Rows from block 3 of a small multi-label image tagger, named by matrix and row number. Rows with one number belong to one neuron. Each number is 50 + 15 x the weight over its row's rms, rounded and kept within 0 to 99. All counts start at 0.
After each neuron's rows are labels from the 100 images, of 14976, where the neuron reaches its highest value: "peak on" is the class under the peak. Only what is clearly more common there than usual is listed. The data: rendered rooms with furniture.
# fc1: MLP up (model.blocks.3.mlp.fc1.weight, 576x96), inputs 0-95
# fc2: MLP down (model.blocks.3.mlp.fc2.weight, 96x576, transposed), outputs 0-95

fc1.297:80 50 43 34 60 39 41 68 28 48 77 72 68 54 72 43 65 54 55 64 57 62 40 48 59 37 80 41 66 51 53 34 58 58 79 73 48 17 52 43 46 41 30 41 59 47 54 72 47 38 65 52 47 19 50 46 47 59 64 68 58 63 41 59 39 19 32 71 45 42 55 41 59 39 85 48 40 51 41 45 57 48 72 55 60 57 29 52 42 79 93 32 46 55 30 53
fc2.297:67 68 57 57 51 59 54 42 37 75 69 61 37 30 53 50 69 49 46 43 75 49 77 52 44 62 54 41 76 95 40 50 74 53 94 50 49 55 49 44 50 27 27 23 44 64 62 55 66 53 47 33 67 50 39 62 57 23 26 65 58 67 38 52 51 44 56 42 44 48 64 71 59 32 45 13 59 53 47 59 48 40 51 36 58 46 71 48 31 50 69 60 45 16 58 70
peak on: flower

fc1.570:60 55 65 58 51 35 26 45 57 17 66 35 64 51 40 49 50 59 49 30 59 84 65 56 54 67 53 56 52 74 37 56 35 39 34 57 42 73 71 34 57 84 43 67 64 63 76 45 59 41 48 53 39 68 73 69 35 55 26 52 14 48 74 67 45 48 28 69 34 59 54 50 44 33 79 81 60 57 61 62 49 56 55 33 27 54 53 38 68 27 61 57 46 58 36 57
fc2.570:39 69 53 54 47 38 50 64 56 46 06 38 45 61 54 47 58 60 38 63 38 47 66 57 49 39 67 52 60 31 40 59 56 63 37 59 43 23 36 50 89 49 17 42 46 60 69 38 67 56 45 52 24 42 47 63 36 52 39 36 55 55 38 61 46 25 63 54 73 47 49 36 33 45 36 44 50 46 36 25 58 96 20 47 57 62 61 13 42 55 48 39 29 61 22 31
peak on: floor

fc1.565:66 49 53 51 43 27 69 13 50 29 48 50 71 73 53 55 21 51 45 50 53 68 63 53 59 49 18 52 57 62 40 42 62 56 34 54 57 60 53 45 44 89 73 38 58 35 30 39 27 41 44 49 33 38 57 39 85 83 62 41 31 38 26 59 65 49 42 24 44 40 43 40 42 35 16 61 53 53 27 70 50 73 68 46 53 36 53 50 39 53 54 47 41 62 78 45
fc2.565:17 32 47 32 58 64 54 54 36 34 59 49 27 30 59 43 69 46 36 63 48 46 51 46 58 28 42 63 37 61 50 41 31 55 24 58 56 47 90 48 52 37 23 72 49 53 61 36 71 67 63 40 83 37 61 50 51 09 50 58 32 77 52 62 31 63 17 54 74 61 49 32 44 44 30 79 25 51 36 53 45 43 57 50 47 63 47 61 59 55 25 62 41 61 48 49
peak on: wall

fc1.331:65 54 43 64 73 31 44 33 54 52 47 70 52 35 17 74 60 62 33 65 56 57 32 28 58 46 51 54 52 22 40 47 36 45 62 73 22 55 50 41 34 51 59 44 36 57 18 69 22 57 67 36 52 61 77 38 62 54 38 28 39 14 59 51 38 64 30 50 83 29 53 22 28 45 47 50 77 68 65 45 42 70 66 33 58 42 47 52 47 60 62 56 46 67 48 46
fc2.331:51 48 54 30 57 55 40 60 56 38 83 79 31 52 71 51 22 43 64 53 49 24 27 45 48 48 46 35 18 36 40 66 61 62 52 52 46 59 54 57 56 99 41 31 59 30 16 50 37 39 64 61 43 59 73 41 18 54 41 67 44 55 66 42 66 61 28 80 60 63 60 54 61 42 39 76 61 49 60 42 56 46 43 50 48 56 38 31 61 36 46 61 27 54 53 35
peak on: wall

fc1.19:83 51 29 51 39 63 32 60 43 76 53 73 81 40 53 68 48 51 41 54 40 37 31 19 56 24 42 59 72 73 25 60 50 27 75 82 31 43 37 48 38 42 56 53 56 76 43 51 38 60 51 63 25 62 61 52 50 46 72 55 53 44 65 32 40 65 52 32 48 55 54 48 68 54 32 53 29 61 35 63 49 55 70 36 62 20 48 42 67 17 56 45 49 67 60 36
fc2.19:52 49 48 27 40 34 40 47 71 17 63 72 54 53 80 43 14 78 74 41 61 68 29 43 61 45 53 47 49 71 45 58 54 39 58 42 51 41 55 64 31 56 33 83 48 53 44 45 41 47 49 53 44 48 47 29 44 59 32 38 33 46 70 20 55 68 33 75 57 52 58 36 37 60 76 57 32 39 34 88 63 31 55 77 48 34 56 51 45 41 57 47 19 54 64 61
peak on: wall

fc1.319:62 37 57 48 52 45 49 49 70 33 54 51 27 54 23 45 58 37 31 49 93 81 64 32 59 80 65 38 38 80 45 43 45 74 45 87 55 47 77 55 32 56 55 44 32 47 50 66 49 43 46 37 40 88 47 50 41 59 55 59 29 41 62 63 60 49 62 30 64 38 44 60 53 62 59 47 59 35 78 49 32 69 41 55 23 55 39 41 66 56 50 56 33 85 49 38
fc2.319:61 82 43 58 41 50 82 48 53 46 76 55 45 56 58 37 45 52 59 45 55 43 52 60 29 58 67 32 18 64 29 37 58 54 64 90 49 47 71 40 39 52 47 60 51 56 08 64 35 64 51 45 31 24 60 51 20 51 34 43 75 48 38 79 53 40 68 57 50 32 49 55 59 70 71 84 51 49 55 43 58 28 33 41 61 63 66 31 45 40 49 47 70 44 59 71
peak on: barrel

fc1.485:46 53 59 35 67 45 24 56 37 51 58 41 30 33 23 79 67 50 38 45 75 27 64 55 75 63 59 46 68 57 49 27 39 46 40 62 49 51 39 51 65 55 74 45 55 60 36 62 66 45 47 76 54 58 55 39 40 49 46 79 38 00 62 53 43 56 30 33 62 63 50 86 47 62 44 26 62 52 46 42 52 54 49 55 48 47 20 50 35 38 60 47 26 49 77 62
fc2.485:40 44 52 37 64 51 11 44 49 68 57 61 57 64 50 40 56 41 35 51 37 32 54 43 26 45 77 45 39 32 41 56 54 53 57 63 61 45 56 63 74 73 52 38 30 29 56 53 54 20 79 63 35 49 51 63 29 58 43 60 79 37 38 46 11 25 56 00 37 66 38 66 38 55 60 40 34 52 41 59 56 62 34 68 64 46 51 56 50 49 53 29 42 61 72 34
peak on: wall

fc1.540:36 25 58 28 35 70 36 39 60 87 54 42 60 56 49 08 61 30 35 35 51 68 59 47 57 44 44 59 54 52 80 45 71 44 52 21 52 44 28 18 45 62 54 37 44 57 54 84 69 37 39 50 66 41 45 71 70 47 54 67 69 24 37 67 53 33 46 37 56 69 53 45 54 40 48 35 63 72 63 40 54 37 46 47 24 47 61 21 46 43 73 46 62 41 42 55
fc2.540:50 38 63 52 53 49 43 26 33 50 48 63 56 47 62 84 34 48 06 70 58 52 56 32 50 20 16 40 59 36 60 51 24 41 53 47 54 67 55 44 80 67 68 42 74 59 57 76 74 65 55 55 63 54 55 53 59 37 48 70 27 42 62 31 70 43 68 47 64 55 62 38 67 41 49 58 45 62 56 39 31 24 67 48 42 27 61 41 37 33 60 48 70 74 26 50
peak on: door

fc1.390:31 36 50 45 43 46 63 49 34 43 47 47 58 18 29 43 84 56 24 56 63 57 22 68 73 33 74 72 74 42 48 54 57 68 59 73 55 40 35 35 48 38 60 39 60 59 37 28 34 64 69 67 50 39 72 37 54 54 70 57 36 73 48 31 36 32 30 56 48 34 71 41 51 58 55 51 48 40 83 48 85 52 64 45 49 44 34 48 14 58 66 40 53 60 67 54
fc2.390:27 64 47 69 17 59 25 45 69 61 54 67 41 32 12 40 57 52 42 53 42 61 59 53 60 48 51 54 50 54 39 64 39 71 60 39 66 20 58 55 47 23 21 24 24 54 53 31 58 43 50 69 65 54 41 40 72 48 53 54 54 45 32 62 45 09 57 28 50 42 82 75 50 58 37 35 39 51 53 50 67 80 45 52 36 56 68 26 47 54 58 75 45 43 64 41
peak on: flower

fc1.153:46 72 48 78 43 54 41 58 57 52 45 57 27 58 30 61 56 34 38 36 68 69 77 47 40 49 44 70 43 55 57 69 38 30 47 64 45 36 49 51 47 34 35 60 38 36 63 28 43 43 28 37 62 41 40 44 42 14 48 58 29 60 53 17 60 32 46 73 58 60 37 50 71 57 55 74 70 28 25 70 37 29 56 53 31 33 52 63 63 07 69 55 50 33 34 68
fc2.153:39 43 45 31 50 63 42 42 55 47 00 52 60 34 56 51 49 35 99 51 38 52 57 33 48 37 40 61 38 79 51 40 46 57 50 28 39 71 23 50 68 24 36 49 40 31 34 70 55 57 66 44 55 51 46 39 62 64 72 60 47 77 50 36 38 78 28 79 50 56 52 53 64 42 53 49 77 83 51 55 65 47 31 39 61 52 50 49 49 49 49 37 33 48 50 28
peak on: floor

fc1.330:60 60 27 37 42 63 42 49 54 42 45 69 27 59 83 61 57 30 34 54 53 15 47 37 37 27 46 38 38 52 82 65 43 46 35 61 47 60 42 50 39 44 49 53 44 43 51 49 69 57 59 78 19 41 53 40 57 59 79 68 54 45 57 67 70 69 56 22 47 59 68 31 29 59 50 50 64 42 42 36 54 67 25 48 45 92 52 38 81 41 57 62 50 62 24 73
fc2.330:37 39 69 63 44 52 34 39 51 76 59 52 46 52 41 42 63 30 30 43 50 36 51 75 34 76 43 27 42 52 39 56 43 51 38 41 66 61 60 56 53 57 41 52 28 32 35 65 76 41 38 75 63 24 39 72 33 63 13 44 44 51 33 65 87 64 38 71 68 54 47 72 60 80 50 55 58 62 44 46 46 83 41 62 58 60 20 45 53 39 20 33 63 52 54 42
peak on: lamp

fc1.239:44 49 44 53 63 52 37 51 41 38 70 63 37 30 45 60 59 39 65 61 43 34 80 35 25 35 40 46 34 27 53 40 34 37 30 53 58 61 31 55 55 42 51 66 53 69 30 00 44 58 76 87 49 19 67 67 53 45 32 59 48 53 69 63 44 39 14 47 59 39 27 50 55 70 38 53 38 44 61 59 50 47 68 58 48 51 41 63 43 51 80 58 14 45 47 50
fc2.239:51 53 46 45 71 30 34 42 20 42 51 57 53 32 62 68 50 27 91 58 65 36 59 52 54 47 68 28 66 61 51 41 31 37 45 34 59 65 38 21 59 57 78 56 20 38 61 45 65 43 57 59 53 52 44 30 33 45 23 50 58 33 77 43 48 47 43 60 09 45 79 47 74 38 49 53 77 49 37 42 43 45 71 52 29 52 78 61 56 35 38 47 29 54 51 61
peak on: floor

fc1.149:61 40 52 67 26 33 32 62 50 53 56 50 43 48 55 79 37 15 46 38 61 35 61 52 42 51 39 43 69 43 57 59 20 37 35 55 72 48 53 65 77 39 35 65 35 55 70 32 27 51 39 58 32 35 42 65 50 52 16 49 59 46 60 39 46 22 60 74 65 33 59 36 62 21 33 72 52 33 45 61 38 36 46 76 52 57 39 42 54 17 79 71 48 36 33 44
fc2.149:40 43 50 55 36 55 40 42 38 25 02 30 43 40 40 46 39 39 91 46 57 61 76 37 49 48 25 36 36 61 55 47 34 52 23 36 71 69 51 64 62 47 35 43 37 46 45 61 51 56 65 53 66 53 66 32 48 47 53 54 50 59 34 36 51 60 47 88 20 49 72 54 67 52 39 63 64 70 24 48 68 40 54 29 77 38 61 32 50 43 68 67 48 80 45 47
peak on: floor

fc1.332:58 34 38 50 44 31 62 67 61 71 40 69 34 41 28 59 73 57 18 28 66 56 28 51 41 48 57 65 31 46 46 79 43 83 47 77 54 58 60 51 40 41 58 38 39 59 46 62 46 31 38 40 59 65 61 41 47 48 55 69 44 36 38 38 39 74 37 30 49 30 63 53 23 63 26 59 57 63 64 54 10 70 48 27 28 49 64 55 42 82 49 46 37 73 42 55
fc2.332:61 84 49 56 52 45 74 61 59 31 50 75 60 42 42 36 26 46 47 43 41 49 26 57 41 50 46 56 31 43 31 69 34 43 60 64 66 63 60 45 46 60 47 54 44 40 21 68 15 69 54 62 48 48 66 36 37 67 42 68 30 57 65 48 79 47 49 42 58 50 34 49 64 51 24 62 38 18 50 45 46 47 69 13 26 68 36 30 69 50 29 80 45 61 76 56
peak on: lamp

fc1.389:63 68 44 59 62 38 23 51 38 81 67 82 54 42 52 41 56 64 39 44 66 56 45 31 55 33 77 52 70 41 68 48 68 68 45 53 49 40 63 77 46 42 28 47 55 44 59 75 54 31 69 40 59 34 34 39 54 40 64 79 64 75 37 42 55 18 48 62 71 47 54 55 55 31 57 35 66 66 44 62 46 42 61 22 25 56 39 36 53 62 92 34 40 47 60 65
fc2.389:48 74 62 69 59 53 52 31 30 57 83 54 25 28 47 31 50 37 34 73 80 52 82 49 53 50 61 25 82 61 47 67 62 57 57 61 56 61 54 48 30 46 50 37 60 39 68 58 53 33 59 39 65 47 39 61 62 27 45 62 46 53 37 63 36 56 64 54 38 26 36 59 63 37 52 39 67 39 31 35 30 32 57 43 55 57 70 34 12 60 73 61 23 31 44 40
peak on: flower

fc1.484:58 67 40 58 41 41 40 39 62 80 70 61 32 70 22 32 60 24 43 29 56 47 47 48 56 37 50 63 52 46 30 50 60 56 81 65 33 79 44 52 33 59 17 48 53 76 61 94 70 36 60 75 68 47 71 37 43 46 60 42 44 50 67 71 40 53 50 33 55 48 52 58 35 42 51 97 56 40 27 58 35 39 65 61 37 43 56 54 50 40 58 34 65 52 55 49
fc2.484:61 63 53 57 53 59 69 55 87 41 81 47 17 35 45 42 56 41 17 62 57 38 43 51 39 60 41 35 79 42 85 54 56 71 57 38 56 22 53 51 46 57 61 66 53 32 27 61 66 54 59 27 62 55 43 34 52 65 60 27 51 39 60 34 44 41 53 61 44 61 68 36 54 46 54 57 35 46 43 32 29 61 38 47 17 60 60 86 64 55 75 35 43 60 23 40
peak on: door

fc1.200:54 55 44 18 74 43 50 20 36 84 68 76 61 61 35 40 50 64 48 52 58 58 30 41 49 05 52 36 48 29 62 60 50 47 50 46 58 61 49 66 57 38 30 47 57 37 79 36 51 29 49 47 60 57 48 57 54 25 32 64 54 72 26 51 54 40 35 54 56 50 25 58 45 31 39 31 79 61 34 50 33 21 69 53 53 48 46 27 44 69 69 53 50 34 78 48
fc2.200:36 61 79 53 53 58 30 44 45 44 68 54 36 38 52 36 31 57 30 56 54 54 57 45 73 38 64 82 62 62 46 82 56 48 70 35 43 38 52 52 64 47 32 53 60 50 56 47 47 33 44 49 46 73 11 66 54 23 66 61 30 65 32 61 34 55 65 67 62 28 62 30 49 06 42 28 53 56 43 39 26 42 62 52 71 70 49 33 30 51 56 49 27 25 53 66
peak on: flower

fc1.431:60 46 49 51 55 35 47 53 59 28 38 43 51 80 40 50 59 47 28 48 38 82 76 44 57 75 36 64 16 66 46 33 99 76 47 40 45 30 49 31 62 56 44 35 42 29 55 55 64 29 55 39 74 54 50 59 37 58 48 48 42 51 43 87 34 53 37 50 61 64 39 66 55 43 64 48 70 72 36 51 68 42 56 48 34 74 35 47 44 34 63 55 69 38 48 32
fc2.431:60 80 55 56 44 84 45 31 30 46 20 74 73 49 38 35 67 57 55 73 28 60 43 57 55 48 69 32 44 44 38 44 45 58 76 39 39 44 60 42 57 87 44 62 85 65 37 48 62 22 33 48 68 49 42 77 42 58 42 78 54 38 55 61 60 67 67 43 51 63 25 47 67 30 59 43 51 52 49 47 45 33 57 63 33 34 73 42 67 31 43 65 58 36 33 59
peak on: door; window

fc1.111:59 58 28 48 66 39 26 37 40 26 63 43 45 48 62 27 46 52 23 57 61 55 72 26 45 61 71 18 42 65 48 40 51 12 46 61 29 36 69 18 60 72 44 80 50 43 93 32 52 32 48 39 28 37 34 46 38 42 54 72 24 61 54 52 52 42 31 52 38 49 29 31 55 62 54 49 59 49 50 59 55 53 39 62 35 41 48 71 46 56 31 56 62 28 39 53
fc2.111:24 80 59 99 65 51 53 48 85 41 53 41 67 55 71 52 44 62 38 59 63 37 39 57 60 41 29 59 44 62 45 17 56 36 26 46 32 42 42 68 54 53 33 61 55 59 78 41 58 54 43 49 41 36 55 80 58 34 46 71 64 46 66 63 62 48 64 38 63 52 43 64 65 48 55 13 68 45 50 65 38 46 64 44 35 54 46 26 36 43 43 39 41 46 40 10
peak on: floor

fc1.514:62 64 57 23 54 36 49 53 60 52 59 46 71 33 33 61 87 56 38 55 52 21 42 52 37 61 33 38 39 54 41 32 35 48 70 80 37 51 58 28 61 56 64 43 22 38 58 76 58 46 52 52 64 60 47 67 44 67 62 73 27 72 43 50 56 54 45 48 53 56 52 36 33 54 59 48 78 14 65 25 35 64 70 56 69 31 45 49 69 27 55 10 43 49 69 55
fc2.514:40 22 72 50 42 59 43 54 42 92 53 39 70 45 57 68 69 28 29 48 49 54 58 66 54 32 45 61 87 36 58 50 25 20 47 39 37 66 73 39 46 37 58 57 64 52 65 41 59 55 37 50 50 58 35 56 61 50 70 44 68 45 30 51 43 61 51 66 36 18 57 45 44 48 81 53 34 42 50 38 37 55 47 26 53 60 19 44 33 88 48 52 70 34 76 53
peak on: barrel; dog

fc1.311:52 40 16 56 45 31 40 34 75 39 72 39 41 75 54 34 26 61 49 58 52 52 61 61 55 55 16 51 38 41 37 50 37 57 39 33 65 61 48 50 49 77 56 60 66 28 26 33 44 51 57 57 37 60 68 48 66 75 60 39 25 24 47 58 41 45 43 65 66 50 55 33 68 49 57 61 35 86 15 73 48 48 33 29 44 67 61 34 48 53 33 55 40 73 71 29
fc2.311:22 34 47 70 53 52 45 66 31 58 86 57 15 31 56 61 55 47 21 34 56 35 42 39 61 28 49 60 72 59 82 59 32 34 61 53 33 61 71 50 51 15 59 56 54 68 47 54 42 50 58 41 59 29 57 57 51 37 76 52 60 54 43 62 35 75 33 67 61 72 49 50 37 52 50 60 37 26 60 38 77 57 69 70 56 31 44 73 31 58 40 61 49 43 27 59
peak on: barrel

fc1.258:52 63 31 26 37 59 54 25 48 80 62 57 43 56 50 16 53 35 27 57 32 58 53 36 68 35 54 31 60 42 68 61 41 71 65 33 35 48 32 60 51 64 46 30 71 86 45 62 62 23 62 45 59 57 50 47 62 27 46 51 40 69 68 79 63 27 45 58 67 58 23 20 60 35 49 39 37 53 43 37 55 35 51 46 32 50 64 29 34 63 67 66 55 40 51 20
fc2.258:50 54 59 59 19 52 40 56 58 29 69 62 38 35 52 64 42 55 09 56 78 49 64 52 70 30 48 28 69 49 69 59 55 67 67 25 45 57 55 57 70 82 60 52 61 53 55 53 63 38 48 65 61 53 63 29 53 38 62 59 67 39 40 41 39 42 71 74 65 58 61 52 50 50 40 69 46 55 35 20 15 26 71 71 40 45 50 54 19 60 70 55 39 59 26 35
peak on: door

fc1.51:34 65 32 48 59 58 84 47 54 42 63 50 40 37 58 56 52 71 27 31 49 38 48 79 35 66 43 43 75 39 51 57 40 75 34 58 62 26 76 35 38 54 61 57 54 43 62 48 65 66 44 39 58 60 67 48 49 60 59 48 36 69 52 18 72 64 65 39 42 53 42 56 26 62 58 63 85 10 52 68 43 70 41 72 70 47 24 65 50 37 33 49 35 57 74 63
fc2.51:65 35 20 52 19 49 55 62 75 71 72 53 60 53 58 65 44 68 00 28 33 44 52 50 54 51 38 37 72 52 42 41 22 81 50 35 53 46 48 33 57 48 37 44 72 36 49 62 39 61 56 58 67 39 63 54 45 58 40 69 39 43 58 23 57 67 64 26 87 37 50 37 46 62 45 61 55 47 62 51 43 25 41 70 50 59 49 59 56 21 52 39 64 56 26 65
peak on: lamp

fc1.28:34 77 50 43 59 44 63 37 66 50 57 74 12 72 49 34 47 24 72 31 43 57 63 46 50 24 66 53 55 39 65 59 48 50 51 56 31 75 51 67 50 43 44 72 45 53 63 61 43 86 55 46 37 59 63 66 63 55 45 39 58 52 26 56 55 76 27 65 59 40 07 69 52 74 44 40 43 70 41 55 57 45 44 53 50 63 63 73 41 63 65 67 51 39 19 72
fc2.28:46 64 63 38 57 37 38 47 69 43 70 50 49 37 46 37 45 55 18 73 56 59 15 40 70 47 37 71 68 70 65 32 31 36 42 38 61 42 42 52 31 47 16 66 42 38 32 72 35 47 45 38 43 21 57 55 71 42 68 40 39 45 53 41 66 54 34 83 43 30 58 30 72 31 47 59 49 58 79 71 46 33 65 51 58 40 60 53 66 24 72 51 46 55 53 78
peak on: wall

fc1.219:61 48 44 39 68 52 46 77 40 70 52 29 60 53 51 17 45 38 48 53 59 60 37 42 49 65 35 67 36 44 40 48 48 48 40 37 53 72 39 32 48 91 50 43 48 50 75 52 33 64 48 64 78 38 68 48 62 28 61 82 47 44 62 67 81 54 37 64 39 04 49 37 45 35 15 70 57 41 56 57 51 26 69 53 23 40 41 56 51 52 51 71 33 59 56 41
fc2.219:59 39 62 24 32 56 55 62 36 81 49 55 56 72 57 74 57 59 98 52 20 69 38 59 40 43 20 62 34 39 42 56 53 40 48 56 45 41 56 47 61 49 47 39 49 27 51 38 39 77 42 46 85 50 42 73 65 26 39 41 35 35 59 27 47 29 24 61 47 30 48 35 63 36 25 38 62 48 26 40 32 68 41 54 45 46 54 54 50 53 18 44 42 41 62 59
peak on: door

fc1.261:50 43 67 62 56 45 58 51 58 54 57 33 42 38 27 46 66 38 11 38 32 29 39 56 51 68 58 24 44 17 44 37 78 66 53 35 27 61 22 31 44 72 45 49 61 52 47 82 75 39 62 39 54 49 64 64 68 53 77 56 34 30 73 44 63 56 47 36 67 53 90 64 45 47 57 48 58 82 50 51 40 58 51 48 51 37 75 41 61 48 28 32 59 60 40 57
fc2.261:56 88 47 24 33 43 62 54 31 01 42 61 47 28 61 64 25 48 68 36 43 44 39 49 26 38 58 53 12 57 45 53 41 35 64 59 92 70 58 49 62 67 55 61 39 49 51 45 36 53 61 38 59 52 40 34 32 45 34 55 39 47 61 37 59 73 55 40 35 72 46 49 60 38 21 66 46 40 27 74 44 32 49 47 32 54 55 50 40 61 44 62 36 70 34 48
peak on: door

fc1.176:26 50 49 53 70 50 57 45 66 54 40 64 31 56 25 58 60 54 20 23 69 32 74 64 49 47 46 41 60 41 44 59 13 49 64 67 51 45 41 62 77 49 39 51 39 40 57 51 40 10 29 41 36 77 25 34 49 30 57 77 44 16 59 36 56 52 18 43 47 40 50 51 75 56 47 51 67 36 40 47 47 52 57 43 65 41 29 44 25 40 67 39 40 58 75 54
fc2.176:59 43 80 22 51 33 52 40 69 52 16 71 61 67 50 54 57 70 54 29 46 45 61 77 42 42 56 73 44 57 34 75 48 49 45 44 33 57 75 40 82 25 33 43 46 39 42 81 54 54 54 55 43 85 21 46 48 62 51 84 44 62 34 56 35 57 56 37 36 79 53 45 57 53 67 73 40 51 50 70 71 54 51 51 44 67 79 63 59 43 62 55 48 37 42 42
peak on: floor

fc1.308:32 56 69 43 36 44 20 52 70 29 80 62 52 40 43 36 70 54 55 60 35 55 33 42 59 58 51 57 59 32 61 50 19 55 26 53 71 65 27 30 55 55 52 30 67 41 55 48 30 52 33 44 40 49 64 76 68 33 49 49 58 61 56 51 63 41 71 51 55 85 52 29 74 62 44 57 57 94 62 78 55 44 20 38 49 51 58 30 28 57 62 50 27 58 47 57
fc2.308:56 46 41 50 33 58 82 74 50 60 56 50 43 42 33 64 53 46 62 56 52 33 35 44 11 73 44 37 53 51 61 57 61 65 28 81 39 75 47 32 64 59 51 95 50 45 62 56 39 46 56 47 72 26 58 65 46 40 59 54 69 30 55 66 62 42 43 55 32 31 67 47 48 88 32 69 27 74 51 65 39 52 45 67 36 51 68 57 65 46 18 36 67 60 50 57
peak on: door

fc1.537:62 37 45 58 43 30 54 30 52 29 57 45 43 46 22 61 85 32 35 43 67 73 55 28 56 52 60 46 32 53 54 43 46 70 59 87 28 51 67 56 55 54 56 40 32 52 46 63 26 35 63 25 62 54 58 52 65 30 57 54 37 13 74 53 46 45 52 68 71 09 40 41 39 55 57 62 71 67 71 31 30 72 55 23 50 51 52 45 57 54 63 46 51 59 32 29
fc2.537:56 43 44 50 47 63 85 79 63 38 78 63 17 60 55 40 43 48 59 47 58 44 37 40 34 73 56 53 41 58 34 50 54 65 65 69 49 50 51 66 71 76 52 50 45 38 08 78 41 35 56 38 27 32 56 44 20 65 28 50 67 41 59 89 47 48 49 79 56 41 42 51 56 58 53 72 47 60 54 44 48 43 51 12 51 63 55 35 51 18 49 52 42 43 35 55
peak on: barrel

fc1.26:62 48 53 55 47 70 18 35 49 79 63 46 86 61 75 65 64 58 46 52 64 66 62 58 34 57 54 31 49 41 58 66 53 63 37 53 69 64 73 63 64 44 42 57 53 56 70 58 50 52 35 26 55 31 26 73 45 60 36 75 79 50 32 57 51 55 45 47 71 27 43 30 46 39 37 34 48 38 59 57 39 40 83 81 64 51 66 27 41 48 62 65 47 77 24 44
fc2.26:61 39 52 46 64 55 69 21 47 57 03 26 36 45 46 26 35 44 81 32 74 68 52 40 64 44 31 17 17 39 45 48 49 45 56 66 35 72 68 68 39 45 17 38 36 51 37 38 27 61 37 56 69 36 64 47 73 44 52 44 61 36 56 39 44 70 26 72 42 55 57 54 73 59 48 52 60 61 40 58 54 39 64 49 52 51 65 42 31 51 43 68 65 57 66 50
peak on: floor

fc1.374:24 63 78 41 49 45 39 51 29 31 49 39 61 61 27 46 49 65 62 72 58 75 26 39 58 26 37 43 51 36 61 41 86 59 59 78 32 63 71 44 54 44 70 50 49 55 65 48 36 42 44 43 52 62 36 43 34 53 35 67 39 60 73 65 68 49 58 17 10 66 58 62 45 50 46 28 48 49 38 30 54 48 74 80 39 32 69 48 50 35 64 34 48 50 31 64
fc2.374:73 49 57 74 46 36 50 44 54 64 70 59 58 48 46 58 29 32 30 40 68 36 56 12 49 45 28 33 49 58 76 49 11 52 37 54 43 55 56 45 70 48 54 36 49 47 40 23 38 71 62 56 57 53 54 56 51 59 60 58 52 65 40 40 37 45 53 88 82 66 35 35 13 61 71 39 31 70 41 21 67 41 52 70 37 63 24 62 42 70 48 53 54 47 52 43
peak on: wall

fc1.518:45 49 54 52 49 81 43 61 51 22 41 77 16 49 27 53 52 47 18 33 43 37 48 57 72 29 41 74 52 59 58 83 56 82 37 65 62 39 52 51 54 30 48 47 58 47 67 51 50 60 47 40 89 65 50 41 47 49 54 62 67 83 40 38 46 45 61 43 41 54 70 67 25 39 31 38 45 54 53 43 59 51 27 54 56 25 46 58 44 25 25 55 31 73 71 53
fc2.518:59 51 59 49 47 53 46 70 73 56 39 34 51 63 52 50 35 56 00 57 49 37 41 44 54 42 26 81 72 78 60 48 44 58 41 55 63 58 42 69 46 37 52 49 49 47 14 62 31 74 46 50 48 47 70 66 27 59 62 62 38 38 40 43 58 77 59 94 75 36 38 71 51 56 32 39 55 38 60 46 18 42 53 66 57 56 57 56 62 42 56 58 41 82 47 34
peak on: lamp

fc1.411:58 61 45 52 31 30 65 38 48 71 48 69 64 55 28 36 34 30 26 71 61 69 65 41 37 67 32 43 33 63 67 43 53 85 53 43 53 37 59 61 21 55 74 50 58 29 84 69 51 64 70 72 57 47 41 84 67 58 32 46 36 52 41 37 47 61 74 28 31 55 48 78 62 57 41 40 55 55 77 47 60 72 57 75 59 29 46 49 43 44 63 59 47 63 48 45
fc2.411:71 29 50 17 55 51 37 62 71 61 13 41 35 39 49 85 33 56 55 38 39 39 60 41 24 71 29 39 61 49 36 35 55 59 57 55 51 48 61 46 60 47 43 81 46 69 47 69 23 64 71 52 36 73 52 55 28 53 54 61 57 59 47 34 38 45 63 49 79 45 46 62 45 81 39 37 58 47 43 75 49 20 60 36 70 57 73 73 56 32 38 58 28 44 57 53
peak on: lamp